A small masked spectrogram model, trained from scratch: encoder arch vit, encoder activation geglu.
Rows from block 0 of the decoder, named by matrix and row number. Rows with one number belong to one neuron. Each number is 50 + 10 x the weight over its row's rms, rounded and kept within 0 to 99. All counts start at 0. After the name is the row's rms in percent of the matrix's.
# gate: MLP gate (decoder.0.mlp.gate.weight, 672x256), inputs 0-63
# fc1: MLP up (decoder.0.mlp.fc1.weight, 672x256), inputs 0-63
# fc2: MLP down (decoder.0.mlp.fc2.weight, 256x672, transposed), outputs 0-63
gate.505 110:40 47 59 48 63 58 53 53 51 59 56 67 44 70 64 58 69 50 60 34 44 65 50 41 52 48 48 52 66 43 41 31 27 55 40 41 51 43 53 57 55 44 55 57 59 63 56 44 62 42 51 39 61 65 64 53 44 69 49 58 60 54 51 47
fc1.505 116:49 45 37 56 43 39 43 69 57 42 59 75 51 51 44 50 52 49 50 49 68 52 49 44 67 50 58 45 68 40 49 42 37 59 40 61 49 32 46 31 59 61 50 56 29 63 23 58 51 52 36 65 57 51 45 44 61 55 37 49 44 66 54 67
fc2.505 114:55 48 47 56 60 51 42 43 58 58 52 56 59 41 58 80 51 53 62 62 54 51 59 49 37 58 43 57 52 44 56 41 55 58 67 63 68 60 46 37 71 53 51 50 80 32 51 49 29 53 59 57 40 33 35 59 45 43 62 58 45 47 46 39
gate.506 098:43 49 59 51 47 55 49 42 53 43 44 59 71 50 30 68 64 52 64 51 44 58 54 40 52 32 55 59 73 42 33 55 40 35 62 51 44 44 47 57 51 65 52 48 58 61 51 60 37 45 39 58 28 67 66 51 41 40 33 43 55 47 60 54
fc1.506 104:58 43 48 40 58 48 60 49 53 62 63 63 56 53 53 45 59 47 48 52 44 40 56 52 67 65 49 87 54 62 51 57 52 52 41 27 40 31 51 54 39 48 32 49 57 43 51 57 48 49 71 46 63 50 41 37 45 52 39 50 60 51 52 60
fc2.506 100:50 48 63 40 41 50 63 60 49 42 44 47 60 45 70 40 56 61 69 43 57 55 43 55 51 37 68 55 60 51 55 40 09 50 64 62 37 47 46 33 59 34 43 54 54 71 52 52 44 43 57 50 51 51 52 41 55 36 39 55 51 42 44 37
gate.507 079:47 64 50 54 53 55 38 52 48 55 54 35 36 58 71 53 44 56 44 48 59 57 55 49 49 47 52 45 67 34 49 68 60 53 39 22 59 46 60 65 42 60 47 64 38 67 62 48 53 52 58 53 50 49 58 48 40 48 49 43 58 52 59 58
fc1.507 089:52 47 50 47 60 33 56 47 47 54 41 56 61 49 47 49 59 46 55 36 62 52 48 45 58 59 35 52 31 47 43 50 48 57 53 48 49 53 40 46 41 62 41 67 55 38 38 50 55 46 66 51 42 45 49 50 50 43 49 51 62 45 42 56
fc2.507 090:60 24 58 57 48 55 63 46 49 52 60 51 47 50 54 46 51 60 49 45 55 60 35 58 56 46 47 65 43 52 47 49 47 46 74 44 54 54 47 45 61 43 52 46 41 43 25 41 62 44 37 51 48 54 53 57 34 43 42 57 51 33 59 41
gate.508 087:41 43 55 50 39 47 54 53 40 48 56 35 36 57 46 43 46 58 48 51 53 72 51 64 62 34 69 68 46 51 45 57 40 51 62 67 63 53 65 68 61 53 49 64 51 51 44 67 52 36 58 46 61 48 74 68 48 53 59 63 54 67 51 68
fc1.508 090:51 40 44 46 41 39 59 42 48 60 49 39 35 43 53 38 55 52 62 47 54 59 44 69 47 47 52 60 47 54 55 56 56 43 58 46 51 33 61 60 58 43 49 44 47 47 54 57 49 39 57 36 45 33 48 57 55 27 47 39 55 49 36 65
fc2.508 086:60 36 50 46 50 54 47 55 59 43 59 60 62 55 48 50 58 35 44 31 50 42 47 35 54 58 45 43 57 53 45 32 77 64 46 49 60 52 58 42 47 34 52 49 53 53 52 43 35 61 41 67 47 30 33 49 32 49 50 52 51 40 46 52
gate.509 092:55 50 58 60 57 44 62 41 47 46 49 68 68 53 54 46 67 47 58 44 47 64 60 43 50 58 43 60 56 48 41 71 43 45 53 54 67 64 51 31 48 47 43 61 45 54 51 51 60 46 36 62 42 49 47 65 39 48 45 60 66 40 61 43
fc1.509 099:49 46 46 39 38 51 56 59 46 53 39 52 61 55 39 69 38 48 54 57 59 63 51 52 58 43 45 52 49 60 35 60 61 39 38 45 58 39 50 70 55 29 57 47 51 57 40 53 45 30 48 59 45 57 66 64 37 60 54 51 60 36 54 44
fc2.509 095:34 52 41 50 65 54 66 54 57 53 49 57 55 47 50 42 44 37 42 67 30 51 49 49 41 44 54 68 39 90 44 54 63 48 58 40 54 47 38 59 40 55 39 51 73 54 65 45 49 51 62 50 61 61 56 58 48 55 59 54 62 49 24 43
gate.510 119:52 44 53 54 34 47 53 53 46 37 56 54 54 47 54 44 55 58 40 54 49 49 68 46 58 50 56 43 57 52 52 39 32 44 43 34 64 37 61 41 44 44 39 54 30 66 46 62 60 34 38 42 46 67 61 60 64 30 36 47 45 62 60 59
fc1.510 109:55 51 51 58 54 64 42 48 59 51 59 43 49 42 34 56 55 41 46 64 34 49 66 52 45 42 74 29 38 76 73 53 53 51 54 31 60 64 66 52 29 44 54 43 63 58 62 45 46 48 48 64 70 56 38 46 57 73 53 69 53 51 57 62
fc2.510 107:46 46 52 49 26 38 43 76 50 64 53 52 53 55 50 48 51 34 45 48 54 25 43 53 58 52 27 45 53 47 53 60 54 56 46 40 55 38 66 60 40 52 44 59 24 75 41 44 88 54 53 75 52 55 52 56 52 68 55 49 52 41 55 36
gate.511 115:83 77 78 61 55 48 54 46 57 62 56 61 58 69 44 55 51 45 37 68 48 40 56 50 49 62 57 56 45 70 46 55 45 46 51 47 60 39 48 40 38 49 45 67 40 54 52 51 46 39 52 52 61 44 58 70 58 56 55 48 44 37 62 58
fc1.511 132:44 50 47 59 51 63 48 47 51 57 63 68 50 44 60 41 40 53 52 61 53 60 45 57 41 56 57 60 62 49 51 53 46 69 45 48 56 64 42 51 19 42 50 51 59 47 62 47 56 49 55 41 42 65 53 49 56 40 67 60 47 55 59 52
fc2.511 132:36 59 49 51 56 35 45 49 71 55 48 54 60 46 48 63 50 43 53 44 46 51 53 59 55 63 76 54 71 88 36 55 71 56 60 44 42 34 62 42 47 51 64 50 54 64 43 53 56 50 59 29 63 46 59 48 51 37 42 55 67 42 50 45
gate.512 095:39 48 46 64 62 61 43 59 39 50 71 69 55 47 41 52 59 65 53 46 62 44 61 56 37 44 50 47 59 50 58 65 47 62 47 59 51 73 44 39 53 54 42 58 39 63 43 45 75 73 44 42 46 55 44 65 63 42 55 43 49 61 50 55
fc1.512 103:50 46 45 55 39 49 56 48 60 46 55 26 44 36 58 57 56 60 32 61 48 41 56 47 67 44 44 58 54 53 64 28 60 41 39 46 36 32 48 64 50 42 34 50 55 36 54 63 42 37 55 65 54 47 43 29 50 41 46 28 53 53 58 62
fc2.512 097:40 51 54 45 78 67 40 57 54 58 62 51 44 44 49 57 42 50 52 74 57 42 61 56 51 45 48 53 55 47 53 51 45 66 62 33 53 48 44 40 59 64 63 40 35 48 70 41 33 42 61 57 52 53 47 47 58 63 50 47 65 43 52 61
gate.513 097:42 43 49 68 57 60 30 43 46 37 46 44 42 38 38 41 61 42 34 34 67 27 41 53 44 43 33 39 61 44 57 54 49 52 27 52 44 48 54 42 60 45 42 67 41 51 27 51 56 67 70 49 66 47 52 59 43 55 47 47 47 57 40 48
fc1.513 102:41 51 46 47 48 50 56 46 57 25 52 53 46 54 59 54 33 64 38 53 37 49 54 51 37 59 44 44 60 63 50 51 34 61 48 43 45 54 54 41 35 75 61 43 44 50 58 38 72 49 39 38 56 57 39 51 66 59 63 50 54 50 50 34
fc2.513 091:55 46 50 63 33 62 58 37 46 56 54 48 55 48 60 39 41 30 47 39 57 36 51 59 45 60 43 33 56 47 49 59 70 30 12 64 60 40 55 72 34 45 56 38 43 50 52 46 49 44 48 40 53 28 61 37 42 66 32 43 45 50 57 60
gate.514 103:53 63 62 66 66 66 55 51 50 47 50 52 56 40 50 63 56 54 51 42 60 61 49 58 62 43 56 60 38 46 39 48 59 49 49 47 55 34 52 55 39 40 50 43 66 54 75 56 39 32 35 56 58 67 51 52 58 53 48 59 48 42 60 55
fc1.514 105:65 52 52 47 56 39 55 57 40 56 54 63 76 49 48 59 70 44 56 50 46 65 48 57 82 70 50 74 55 38 30 36 50 56 55 58 52 32 39 50 48 42 45 44 50 40 64 58 37 51 41 65 42 50 47 40 33 50 52 44 52 40 53 39
fc2.514 098:53 35 38 47 69 41 52 39 60 39 34 57 58 62 63 85 52 48 53 67 38 54 46 43 60 79 45 56 57 47 34 44 51 52 37 72 45 47 65 50 33 46 36 51 53 40 46 43 48 55 55 54 40 35 58 64 45 41 54 57 53 34 38 50
gate.515 110:53 57 59 70 48 45 54 74 62 72 69 60 63 32 41 65 41 58 46 70 44 43 69 58 54 64 49 48 41 51 46 49 53 39 27 52 36 60 48 51 42 36 41 45 41 50 45 38 64 62 54 55 57 59 32 44 56 46 68 68 47 47 46 71
fc1.515 123:45 52 49 52 46 31 41 57 31 48 48 77 59 43 39 67 52 38 66 26 46 69 54 52 57 48 44 56 59 19 39 49 37 63 50 43 41 32 45 64 58 60 49 51 54 57 48 44 33 71 56 36 38 47 43 32 39 45 48 52 47 40 47 49
fc2.515 120:50 37 62 47 51 53 38 57 34 46 57 49 56 44 37 42 53 60 44 48 45 62 45 50 60 50 21 54 36 44 55 64 38 52 48 31 49 28 37 62 34 42 51 59 52 29 52 66 36 55 51 64 51 48 52 47 49 62 46 54 35 50 50 71
gate.516 105:57 48 52 46 50 55 52 61 57 63 42 53 69 47 40 74 50 30 59 51 31 64 37 51 58 68 68 74 36 67 44 54 57 59 52 50 51 50 46 81 37 50 40 47 75 33 70 57 35 48 51 61 39 49 43 33 53 61 57 47 44 43 66 40
fc1.516 097:61 63 64 55 60 52 37 36 45 39 43 53 19 39 44 33 30 38 51 45 40 51 40 56 42 44 46 52 61 47 56 35 47 51 62 58 51 64 52 45 50 58 48 50 71 42 43 44 53 58 63 51 70 53 36 32 51 55 62 63 49 56 33 63
fc2.516 102:48 39 39 49 53 40 41 56 41 45 69 46 48 55 62 52 48 58 59 59 46 67 25 57 54 56 32 45 66 38 50 42 88 40 70 62 60 54 46 18 55 39 58 62 61 64 36 26 44 60 51 63 56 45 49 50 38 65 52 44 49 51 42 50
gate.517 069:47 50 60 57 61 54 61 58 67 49 56 41 59 58 49 65 52 63 62 68 51 54 51 53 58 53 56 56 57 49 53 56 61 50 58 51 62 66 55 58 56 62 56 63 55 45 70 55 42 68 52 66 59 50 59 49 44 48 53 46 48 52 49 41
fc1.517 064:52 48 55 42 39 40 55 61 54 34 46 43 47 58 39 57 53 48 44 66 50 55 41 40 51 54 57 46 42 50 51 42 35 39 38 46 51 43 47 46 45 37 52 46 39 52 58 53 48 38 45 32 56 59 45 55 62 46 74 64 46 43 38 47
fc2.517 082:51 55 52 44 49 48 47 53 59 39 53 62 49 37 62 52 52 53 60 66 71 47 41 66 53 62 52 52 55 42 42 56 52 58 53 45 54 46 51 48 72 54 48 38 62 34 45 64 24 47 62 50 46 32 71 42 54 57 65 65 38 59 48 68
gate.518 069:00 15 30 43 34 42 39 46 47 49 47 47 47 42 43 55 55 33 47 37 37 53 54 39 45 44 54 59 59 62 55 45 49 55 59 60 50 69 41 59 53 57 49 50 42 54 57 68 49 59 52 61 54 33 43 44 44 48 65 36 49 41 69 53
fc1.518 093:53 42 51 56 55 52 57 54 57 52 51 58 46 58 50 42 39 52 50 45 46 37 57 47 47 23 53 53 58 28 40 62 44 41 31 58 57 36 62 52 55 53 55 55 47 67 70 48 65 43 66 35 65 57 62 71 73 47 58 58 45 43 45 40
fc2.518 095:55 60 60 45 35 49 36 46 84 54 64 34 33 59 51 39 49 40 46 32 47 60 51 56 48 47 47 42 52 57 55 60 54 55 51 62 38 75 50 53 49 51 63 89 56 62 62 44 51 50 61 33 62 46 53 44 48 54 52 49 50 45 40 33
gate.519 102:50 56 41 46 38 55 29 61 69 45 59 64 65 46 64 67 57 59 58 50 51 40 55 35 57 53 51 38 61 24 39 35 47 43 42 64 45 35 59 66 38 56 41 55 43 52 38 51 55 68 51 36 46 55 57 57 37 48 54 56 40 59 54 67
fc1.519 101:53 56 53 55 53 64 63 41 57 58 46 57 36 65 58 42 48 50 70 32 35 56 54 44 44 33 67 57 60 58 54 77 42 62 62 54 58 67 66 55 50 57 71 38 52 40 43 39 54 60 39 42 55 46 53 52 45 46 55 48 60 56 52 59
fc2.519 101:57 50 45 45 53 38 56 51 66 46 42 54 40 48 67 44 60 37 54 77 44 49 50 58 53 54 63 44 40 63 55 55 46 61 44 54 57 62 47 44 56 38 57 32 50 53 52 20 41 55 69 61 40 51 50 52 59 43 47 52 30 44 57 34
gate.520 102:45 59 46 53 41 50 52 51 64 42 63 61 39 53 73 50 52 65 56 79 38 58 69 46 66 52 47 48 59 45 64 35 62 48 64 45 47 60 61 47 48 53 53 51 51 40 65 67 42 53 46 56 54 55 57 64 35 53 55 37 42 61 60 50
fc1.520 100:50 54 60 61 70 63 67 49 45 37 34 76 37 45 42 52 81 38 48 54 51 47 43 51 54 34 34 57 41 38 42 40 41 61 55 49 36 61 50 43 39 33 47 39 46 49 38 54 62 47 53 53 59 42 43 42 45 49 55 46 58 48 45 47
fc2.520 103:51 55 55 57 45 59 48 46 58 59 57 29 56 49 55 43 42 38 35 49 50 44 58 44 42 45 48 40 58 60 52 55 63 36 53 31 59 50 62 48 46 61 56 31 32 56 36 54 45 40 61 47 35 40 50 55 53 65 44 43 29 69 48 30
gate.521 100:53 47 43 55 42 48 37 47 55 52 59 39 48 39 48 46 46 42 60 52 55 44 52 58 56 47 60 48 54 54 59 54 61 48 48 52 64 60 56 60 61 56 43 71 43 63 53 56 53 48 61 54 65 57 35 45 58 41 53 59 40 57 46 62
fc1.521 098:54 52 61 57 60 51 45 33 52 30 55 36 37 49 51 45 44 50 49 32 55 48 59 33 44 14 38 46 53 68 41 46 56 51 49 47 43 62 40 61 64 53 49 53 63 37 68 51 30 35 48 35 58 39 52 65 56 52 46 66 59 47 37 52
fc2.521 101:50 42 48 40 47 48 44 65 44 47 54 47 55 50 60 50 47 52 47 47 46 40 53 44 42 56 39 39 42 52 36 36 67 31 45 39 20 58 39 56 23 52 35 57 47 50 54 25 66 47 64 65 49 38 43 51 54 44 52 41 63 42 54 38
gate.522 076:32 35 28 37 48 55 47 45 51 43 62 56 53 57 56 60 62 56 39 36 73 65 52 42 57 53 51 67 67 47 40 35 66 56 51 44 37 43 66 63 47 60 42 59 48 47 81 63 41 46 55 63 59 51 55 60 55 42 41 50 50 47 63 30
fc1.522 084:67 59 48 51 51 41 45 47 35 39 44 54 32 49 54 53 44 51 54 54 41 44 41 34 57 41 43 59 39 63 43 59 46 44 60 55 47 77 13 27 55 45 66 55 48 51 42 38 64 66 41 48 30 54 25 41 51 39 48 34 45 61 42 55
fc2.522 093:46 64 44 55 47 42 47 50 50 25 60 37 52 51 70 37 54 37 62 52 42 62 61 50 60 43 46 42 45 46 56 52 78 49 51 56 66 54 55 45 32 42 47 58 64 56 78 27 52 59 59 55 46 47 62 58 50 46 52 55 35 48 19 62
gate.523 088:44 59 45 50 49 60 47 32 43 49 32 73 53 53 64 36 43 42 74 48 56 46 25 52 55 45 64 40 53 51 48 52 45 50 46 56 55 50 54 28 53 49 73 46 41 70 42 48 60 39 41 52 34 58 63 63 59 43 32 38 57 51 56 38
fc1.523 102:50 54 55 51 57 46 50 47 40 69 49 63 42 41 62 54 56 35 67 50 45 65 42 57 58 69 53 59 44 50 38 44 54 55 72 57 54 40 54 49 35 37 52 45 76 34 59 55 29 45 40 50 46 42 39 33 45 29 61 54 44 47 46 56
fc2.523 102:40 42 36 43 48 56 45 46 40 66 63 79 49 42 48 50 54 35 68 47 49 49 41 52 42 38 51 32 48 53 35 46 65 46 65 42 61 47 39 58 38 48 49 47 59 45 57 42 66 62 43 37 69 55 38 56 54 52 40 63 52 42 71 60
gate.524 106:48 48 61 74 63 53 39 51 61 49 57 60 49 43 48 50 69 48 58 70 54 37 53 48 38 58 36 57 59 52 45 51 60 42 53 61 57 54 46 42 49 55 39 57 45 58 51 53 51 58 63 65 45 49 36 47 49 49 45 55 51 48 64 63
fc1.524 112:23 32 40 47 49 55 48 53 50 58 52 49 49 45 55 62 36 41 57 34 45 52 52 35 48 57 59 45 65 63 36 46 43 62 48 50 50 51 39 50 39 44 61 41 62 49 59 55 57 31 47 41 53 48 35 27 48 45 48 46 40 47 47 64
fc2.524 113:45 42 49 38 56 37 63 46 50 61 49 69 52 40 41 37 43 69 64 41 63 47 55 31 41 36 66 58 35 49 59 50 46 60 45 42 46 51 55 41 45 56 58 55 55 38 71 58 56 49 60 50 57 41 42 48 37 51 54 41 68 43 42 68
gate.525 085:49 50 48 51 39 39 35 68 47 56 64 72 65 44 61 32 39 46 65 66 51 49 58 63 60 55 40 46 76 61 71 60 39 57 40 35 50 33 71 35 48 52 41 54 44 64 36 46 49 48 47 53 40 56 67 53 50 47 50 54 46 41 51 59
fc1.525 093:49 43 49 41 46 48 60 46 62 50 44 59 38 53 44 61 45 67 44 54 52 50 47 48 58 44 50 49 20 40 49 53 57 59 53 47 33 52 34 65 65 44 62 40 54 38 59 54 44 49 66 49 67 43 34 52 52 53 47 60 49 61 49 23
fc2.525 073:52 44 61 43 47 47 50 55 62 50 46 56 64 55 60 46 65 55 42 61 43 51 47 46 50 60 45 65 34 39 43 49 34 41 58 33 35 24 39 46 46 60 34 45 55 56 53 51 69 52 55 42 68 39 48 38 55 46 64 36 44 36 59 23
gate.526 106:49 47 54 49 34 45 45 55 50 62 44 58 64 48 53 49 49 45 55 47 45 57 55 57 35 65 53 51 39 44 77 60 39 73 43 53 53 58 58 50 41 60 43 73 50 42 59 59 53 56 62 57 45 63 46 72 57 42 75 68 49 61 61 45
fc1.526 103:48 46 61 61 68 58 86 42 57 43 53 41 37 42 43 41 56 50 56 42 42 35 65 29 39 51 54 40 45 48 57 42 41 45 43 48 40 55 51 43 41 45 34 50 42 41 42 41 35 36 58 28 55 33 45 45 37 51 46 58 55 42 34 61
fc2.526 108:48 47 61 52 55 49 52 44 47 66 47 53 36 52 30 50 45 68 45 38 67 50 53 61 64 51 49 57 35 43 61 32 46 51 61 41 61 70 36 55 39 46 56 46 55 45 61 49 59 54 47 55 57 50 58 50 63 56 59 48 41 58 42 52
gate.527 096:45 55 63 56 49 54 54 26 38 52 36 46 43 49 46 50 62 46 37 46 35 54 32 46 53 42 53 61 57 39 38 47 42 53 47 55 63 43 72 46 57 49 62 42 44 59 49 61 36 48 46 64 43 59 73 52 38 45 46 33 47 47 67 38
fc1.527 106:44 42 47 68 48 52 62 50 45 62 55 43 49 44 41 59 49 50 36 70 39 44 47 57 53 32 58 49 53 58 61 45 51 67 43 59 57 67 51 41 67 47 47 50 45 42 41 59 30 51 40 66 47 62 61 47 48 48 63 40 47 64 54 52
fc2.527 106:43 67 61 57 36 49 55 46 45 45 44 36 32 60 41 48 39 44 60 46 53 61 50 42 30 35 52 52 40 33 64 37 41 33 46 54 48 64 37 52 52 37 43 54 41 37 50 51 40 58 45 42 62 34 40 65 58 45 40 67 29 55 50 47
gate.528 111:46 57 58 53 59 51 63 60 56 49 47 48 48 65 45 68 45 59 31 49 58 73 54 50 54 49 68 57 60 49 53 36 48 62 45 44 45 40 63 65 62 58 51 83 55 42 78 44 43 48 52 65 65 64 56 58 48 63 57 62 65 67 52 42
fc1.528 098:43 59 64 51 59 64 55 66 46 47 31 49 41 48 50 37 49 49 48 47 51 60 47 63 54 43 63 52 45 55 52 61 44 61 55 47 57 46 55 59 49 46 62 46 41 46 51 60 31 43 39 66 37 47 60 50 49 49 66 53 56 52 48 32
fc2.528 101:53 58 61 50 46 55 42 34 53 44 42 48 26 42 41 52 41 40 45 32 32 45 48 46 59 53 75 51 47 45 65 43 50 43 52 50 46 48 52 52 62 42 68 97 74 46 51 61 55 57 30 44 67 37 49 47 49 54 47 58 50 60 48 68
gate.529 095:51 62 68 59 59 57 49 46 41 35 44 29 54 45 39 59 34 42 46 44 44 51 44 60 62 65 54 51 62 56 51 49 45 29 47 54 46 28 67 61 46 57 56 61 52 41 70 67 39 45 61 77 60 55 43 47 61 41 77 54 40 44 47 37
fc1.529 106:63 56 46 59 37 55 48 54 48 54 54 49 54 39 55 40 55 36 55 42 55 41 40 31 52 51 44 61 41 59 46 42 43 57 52 54 50 56 20 48 46 62 40 30 40 59 37 60 44 51 58 30 43 46 42 42 63 46 53 30 31 45 48 46
fc2.529 099:44 37 43 47 46 46 56 49 56 48 35 54 64 55 32 61 64 68 58 54 62 55 36 53 48 53 45 66 62 47 49 42 54 56 62 61 41 39 49 45 56 42 23 16 59 56 57 32 32 49 43 50 60 67 54 48 40 48 58 50 62 45 37 55
gate.530 111:54 51 53 50 41 52 75 44 65 54 44 56 44 60 64 61 62 48 52 67 29 50 55 59 63 46 52 54 65 48 51 46 61 53 56 41 45 42 57 65 29 53 62 49 65 33 69 54 34 43 46 57 57 62 47 41 49 39 40 53 54 43 49 52
fc1.530 110:58 60 52 56 50 49 34 60 37 51 56 29 55 62 52 40 51 63 20 40 64 38 51 24 21 54 43 33 50 40 53 44 50 54 29 51 59 49 67 54 56 43 45 54 39 65 55 29 52 34 47 52 39 52 57 67 58 51 62 52 52 47 50 49
fc2.530 104:53 50 45 60 53 40 47 47 45 46 57 21 45 49 39 64 49 77 64 46 55 34 50 53 46 57 31 48 44 39 49 32 46 54 47 60 58 71 45 73 49 40 36 41 45 54 43 37 41 55 52 79 50 45 50 58 47 62 35 64 46 42 45 56
gate.531 086:81 68 67 55 55 55 67 50 59 60 46 68 50 67 52 49 81 54 54 44 51 63 59 42 44 55 45 56 51 45 40 41 42 49 50 52 51 52 46 51 50 48 42 46 47 49 57 46 46 31 48 46 47 42 44 50 44 43 39 54 53 45 58 46
fc1.531 097:54 48 41 36 37 49 61 51 71 40 43 54 46 43 48 59 30 48 74 63 41 47 49 42 43 55 50 44 41 42 41 49 46 38 47 40 39 52 56 41 49 51 37 46 41 44 33 47 53 65 59 46 72 46 55 69 48 59 53 66 48 45 41 50
fc2.531 100:30 67 52 43 49 33 57 38 49 54 43 57 55 55 44 47 48 53 56 35 64 65 61 47 54 32 59 44 29 61 57 52 56 50 45 37 41 48 27 62 52 44 56 60 55 38 62 56 50 58 72 56 67 65 44 58 54 32 48 51 65 56 41 50
gate.532 107:85 83 65 62 50 34 48 41 53 49 43 48 45 35 54 37 46 44 50 51 44 37 43 49 69 40 52 48 49 38 49 52 64 42 45 37 65 55 59 48 53 60 49 65 49 54 42 57 56 44 46 57 51 49 63 48 46 56 49 49 48 39 49 53
fc1.532 088:71 60 58 39 35 46 39 44 36 49 54 47 50 49 49 39 56 45 42 52 66 50 36 68 58 48 40 56 51 35 45 47 44 55 31 54 52 54 52 49 51 63 56 55 40 40 31 55 48 43 54 46 44 52 54 45 61 38 47 52 44 48 52 43
fc2.532 108:42 42 39 58 54 41 42 42 63 48 52 52 50 58 63 57 47 43 46 50 29 40 43 52 52 46 56 50 56 70 59 59 56 60 50 32 47 39 57 53 40 41 68 60 40 62 46 49 40 66 62 55 58 46 59 58 42 43 57 54 59 35 70 54
gate.533 138:51 50 57 57 55 54 52 54 72 63 59 55 52 46 64 65 52 48 53 69 53 43 48 51 48 55 52 59 51 54 52 35 50 45 47 50 65 50 73 62 58 57 47 56 55 46 54 64 55 52 53 54 55 57 44 52 62 63 71 56 52 62 56 49
fc1.533 152:45 56 53 54 52 54 44 49 50 40 63 64 54 60 42 45 63 65 56 39 53 54 57 56 61 61 43 55 69 41 52 44 38 56 51 56 48 45 51 41 39 53 43 64 50 55 50 49 52 55 44 49 54 61 75 59 35 45 57 51 58 41 57 64
fc2.533 135:48 48 46 51 48 43 49 45 39 54 49 52 52 49 52 54 49 51 40 48 49 53 55 37 49 53 52 52 50 44 39 45 46 57 55 54 54 47 50 38 49 56 47 99 56 49 61 52 50 50 48 60 44 49 44 51 39 56 50 48 48 49 46 53
gate.534 090:59 55 44 37 52 40 44 34 39 41 49 68 36 43 53 57 73 53 47 59 59 48 50 64 44 60 41 55 62 44 54 57 54 59 53 40 41 56 54 33 40 42 51 51 69 44 51 42 35 50 41 45 42 47 62 38 34 61 41 45 50 48 74 50
fc1.534 103:41 51 51 55 53 58 70 45 38 37 46 42 49 50 60 37 39 66 38 39 42 37 48 48 61 77 46 45 59 43 61 46 31 36 64 58 61 48 57 25 39 52 61 50 43 46 49 51 41 49 31 50 41 46 71 47 45 29 41 41 33 44 70 37
fc2.534 095:53 60 54 49 33 55 48 63 54 47 55 38 47 42 51 43 46 60 33 67 50 43 53 52 36 48 37 42 58 37 65 57 37 19 55 49 50 50 46 47 45 44 50 48 52 49 50 57 74 40 46 56 54 64 54 52 58 52 49 52 42 54 56 55
gate.535 074:39 60 47 58 47 52 49 49 62 45 54 50 41 46 61 42 45 72 52 53 50 49 51 45 65 57 51 42 62 38 65 48 57 49 49 56 51 46 52 50 62 41 57 51 49 57 55 48 60 61 37 48 60 58 52 58 56 53 49 45 48 61 56 64
fc1.535 071:55 50 53 49 62 56 47 47 63 60 55 55 34 41 53 40 59 47 47 53 61 51 47 58 57 43 41 65 45 49 61 44 39 49 40 43 64 62 48 56 58 52 40 52 59 66 51 59 48 54 58 66 50 64 47 45 68 54 41 72 44 51 44 52
fc2.535 090:46 38 50 54 64 43 38 63 43 60 42 49 56 51 32 48 53 43 54 50 50 60 51 61 60 48 44 57 62 36 58 45 35 48 50 54 41 47 63 46 27 51 51 48 26 58 57 58 55 54 64 51 57 50 51 54 22 41 50 49 72 37 47 40
gate.536 103:36 49 47 45 71 57 49 52 48 63 56 75 47 62 53 56 63 53 52 61 77 51 54 40 52 65 40 72 39 63 47 41 38 63 45 53 46 84 44 38 44 45 38 43 45 33 67 36 69 54 54 44 67 47 56 51 55 65 66 51 43 47 56 57
fc1.536 116:48 51 55 45 52 48 53 56 42 52 44 45 41 56 56 40 56 29 29 45 50 52 33 38 60 50 45 59 37 62 63 67 37 58 46 41 65 57 44 48 51 52 72 51 53 26 62 35 46 46 20 39 43 43 42 38 66 57 48 53 32 43 48 52
fc2.536 109:56 56 48 60 62 62 42 46 48 55 65 49 42 50 65 66 39 30 52 58 40 40 40 50 73 64 81 60 49 63 54 29 53 41 56 43 49 49 37 52 34 41 49 60 62 22 66 46 52 43 47 56 51 49 45 58 44 43 61 54 63 33 42 50
gate.537 080:44 45 48 51 50 39 69 43 49 71 55 66 54 51 72 42 47 66 53 52 50 45 47 46 52 50 38 54 55 50 52 46 56 56 37 54 40 55 48 45 62 48 63 61 53 51 46 51 58 50 63 55 56 55 41 40 49 42 37 49 56 43 51 42
fc1.537 086:47 52 49 55 51 49 24 61 54 45 62 39 63 36 46 64 47 47 59 48 50 60 56 43 51 47 48 42 43 56 38 46 47 34 43 27 38 36 50 45 52 46 32 28 45 55 59 48 47 48 53 43 38 58 39 39 47 62 65 49 42 61 46 55
fc2.537 094:50 58 51 55 44 55 42 56 49 48 51 60 61 49 46 43 34 58 52 62 46 43 44 57 59 63 65 55 45 57 48 39 62 63 40 59 53 33 42 60 76 52 41 13 48 44 62 59 39 46 65 65 40 36 45 51 53 53 40 42 51 62 61 51
gate.538 081:48 54 44 50 45 41 45 41 60 49 68 62 74 49 63 65 46 72 66 50 44 51 57 57 56 67 50 26 54 41 47 57 50 47 50 43 39 31 54 47 48 50 47 60 50 59 49 50 53 57 51 44 45 66 52 49 55 57 43 63 46 64 57 72
fc1.538 083:51 53 48 47 47 63 50 55 46 68 56 45 49 65 61 60 57 51 59 53 61 52 34 41 39 11 76 57 57 67 32 56 53 49 53 54 57 57 51 78 55 47 56 34 61 43 66 35 54 30 44 50 45 42 49 58 44 50 50 33 43 44 54 45
fc2.538 092:41 64 51 42 52 47 40 59 47 36 58 61 44 41 53 38 39 68 60 64 45 45 60 47 46 60 42 46 39 48 29 49 49 42 44 39 45 37 49 35 49 42 41 20 47 55 48 48 55 56 52 59 54 47 51 46 51 70 46 60 54 58 45 62
gate.539 072:50 42 35 37 34 38 43 27 44 44 48 53 46 51 67 53 54 52 55 65 52 66 25 51 62 45 42 52 41 31 54 35 59 49 54 58 48 64 43 39 48 47 54 54 52 62 64 51 41 55 49 44 61 74 46 39 42 62 60 62 53 41 55 43
fc1.539 094:67 60 55 45 48 42 37 54 50 46 53 54 46 62 61 66 29 51 45 49 51 62 59 56 66 62 38 44 70 53 49 46 41 46 57 37 49 27 59 35 42 46 41 40 55 53 68 52 44 26 62 45 61 38 49 35 59 61 49 40 46 24 46 51
fc2.539 097:27 56 56 52 36 50 54 41 60 65 27 53 31 34 35 62 59 47 64 67 79 52 53 41 39 56 53 50 44 45 50 35 48 55 45 54 47 67 36 46 53 48 39 56 50 47 46 72 56 43 42 38 51 49 47 40 65 50 51 52 58 39 56 36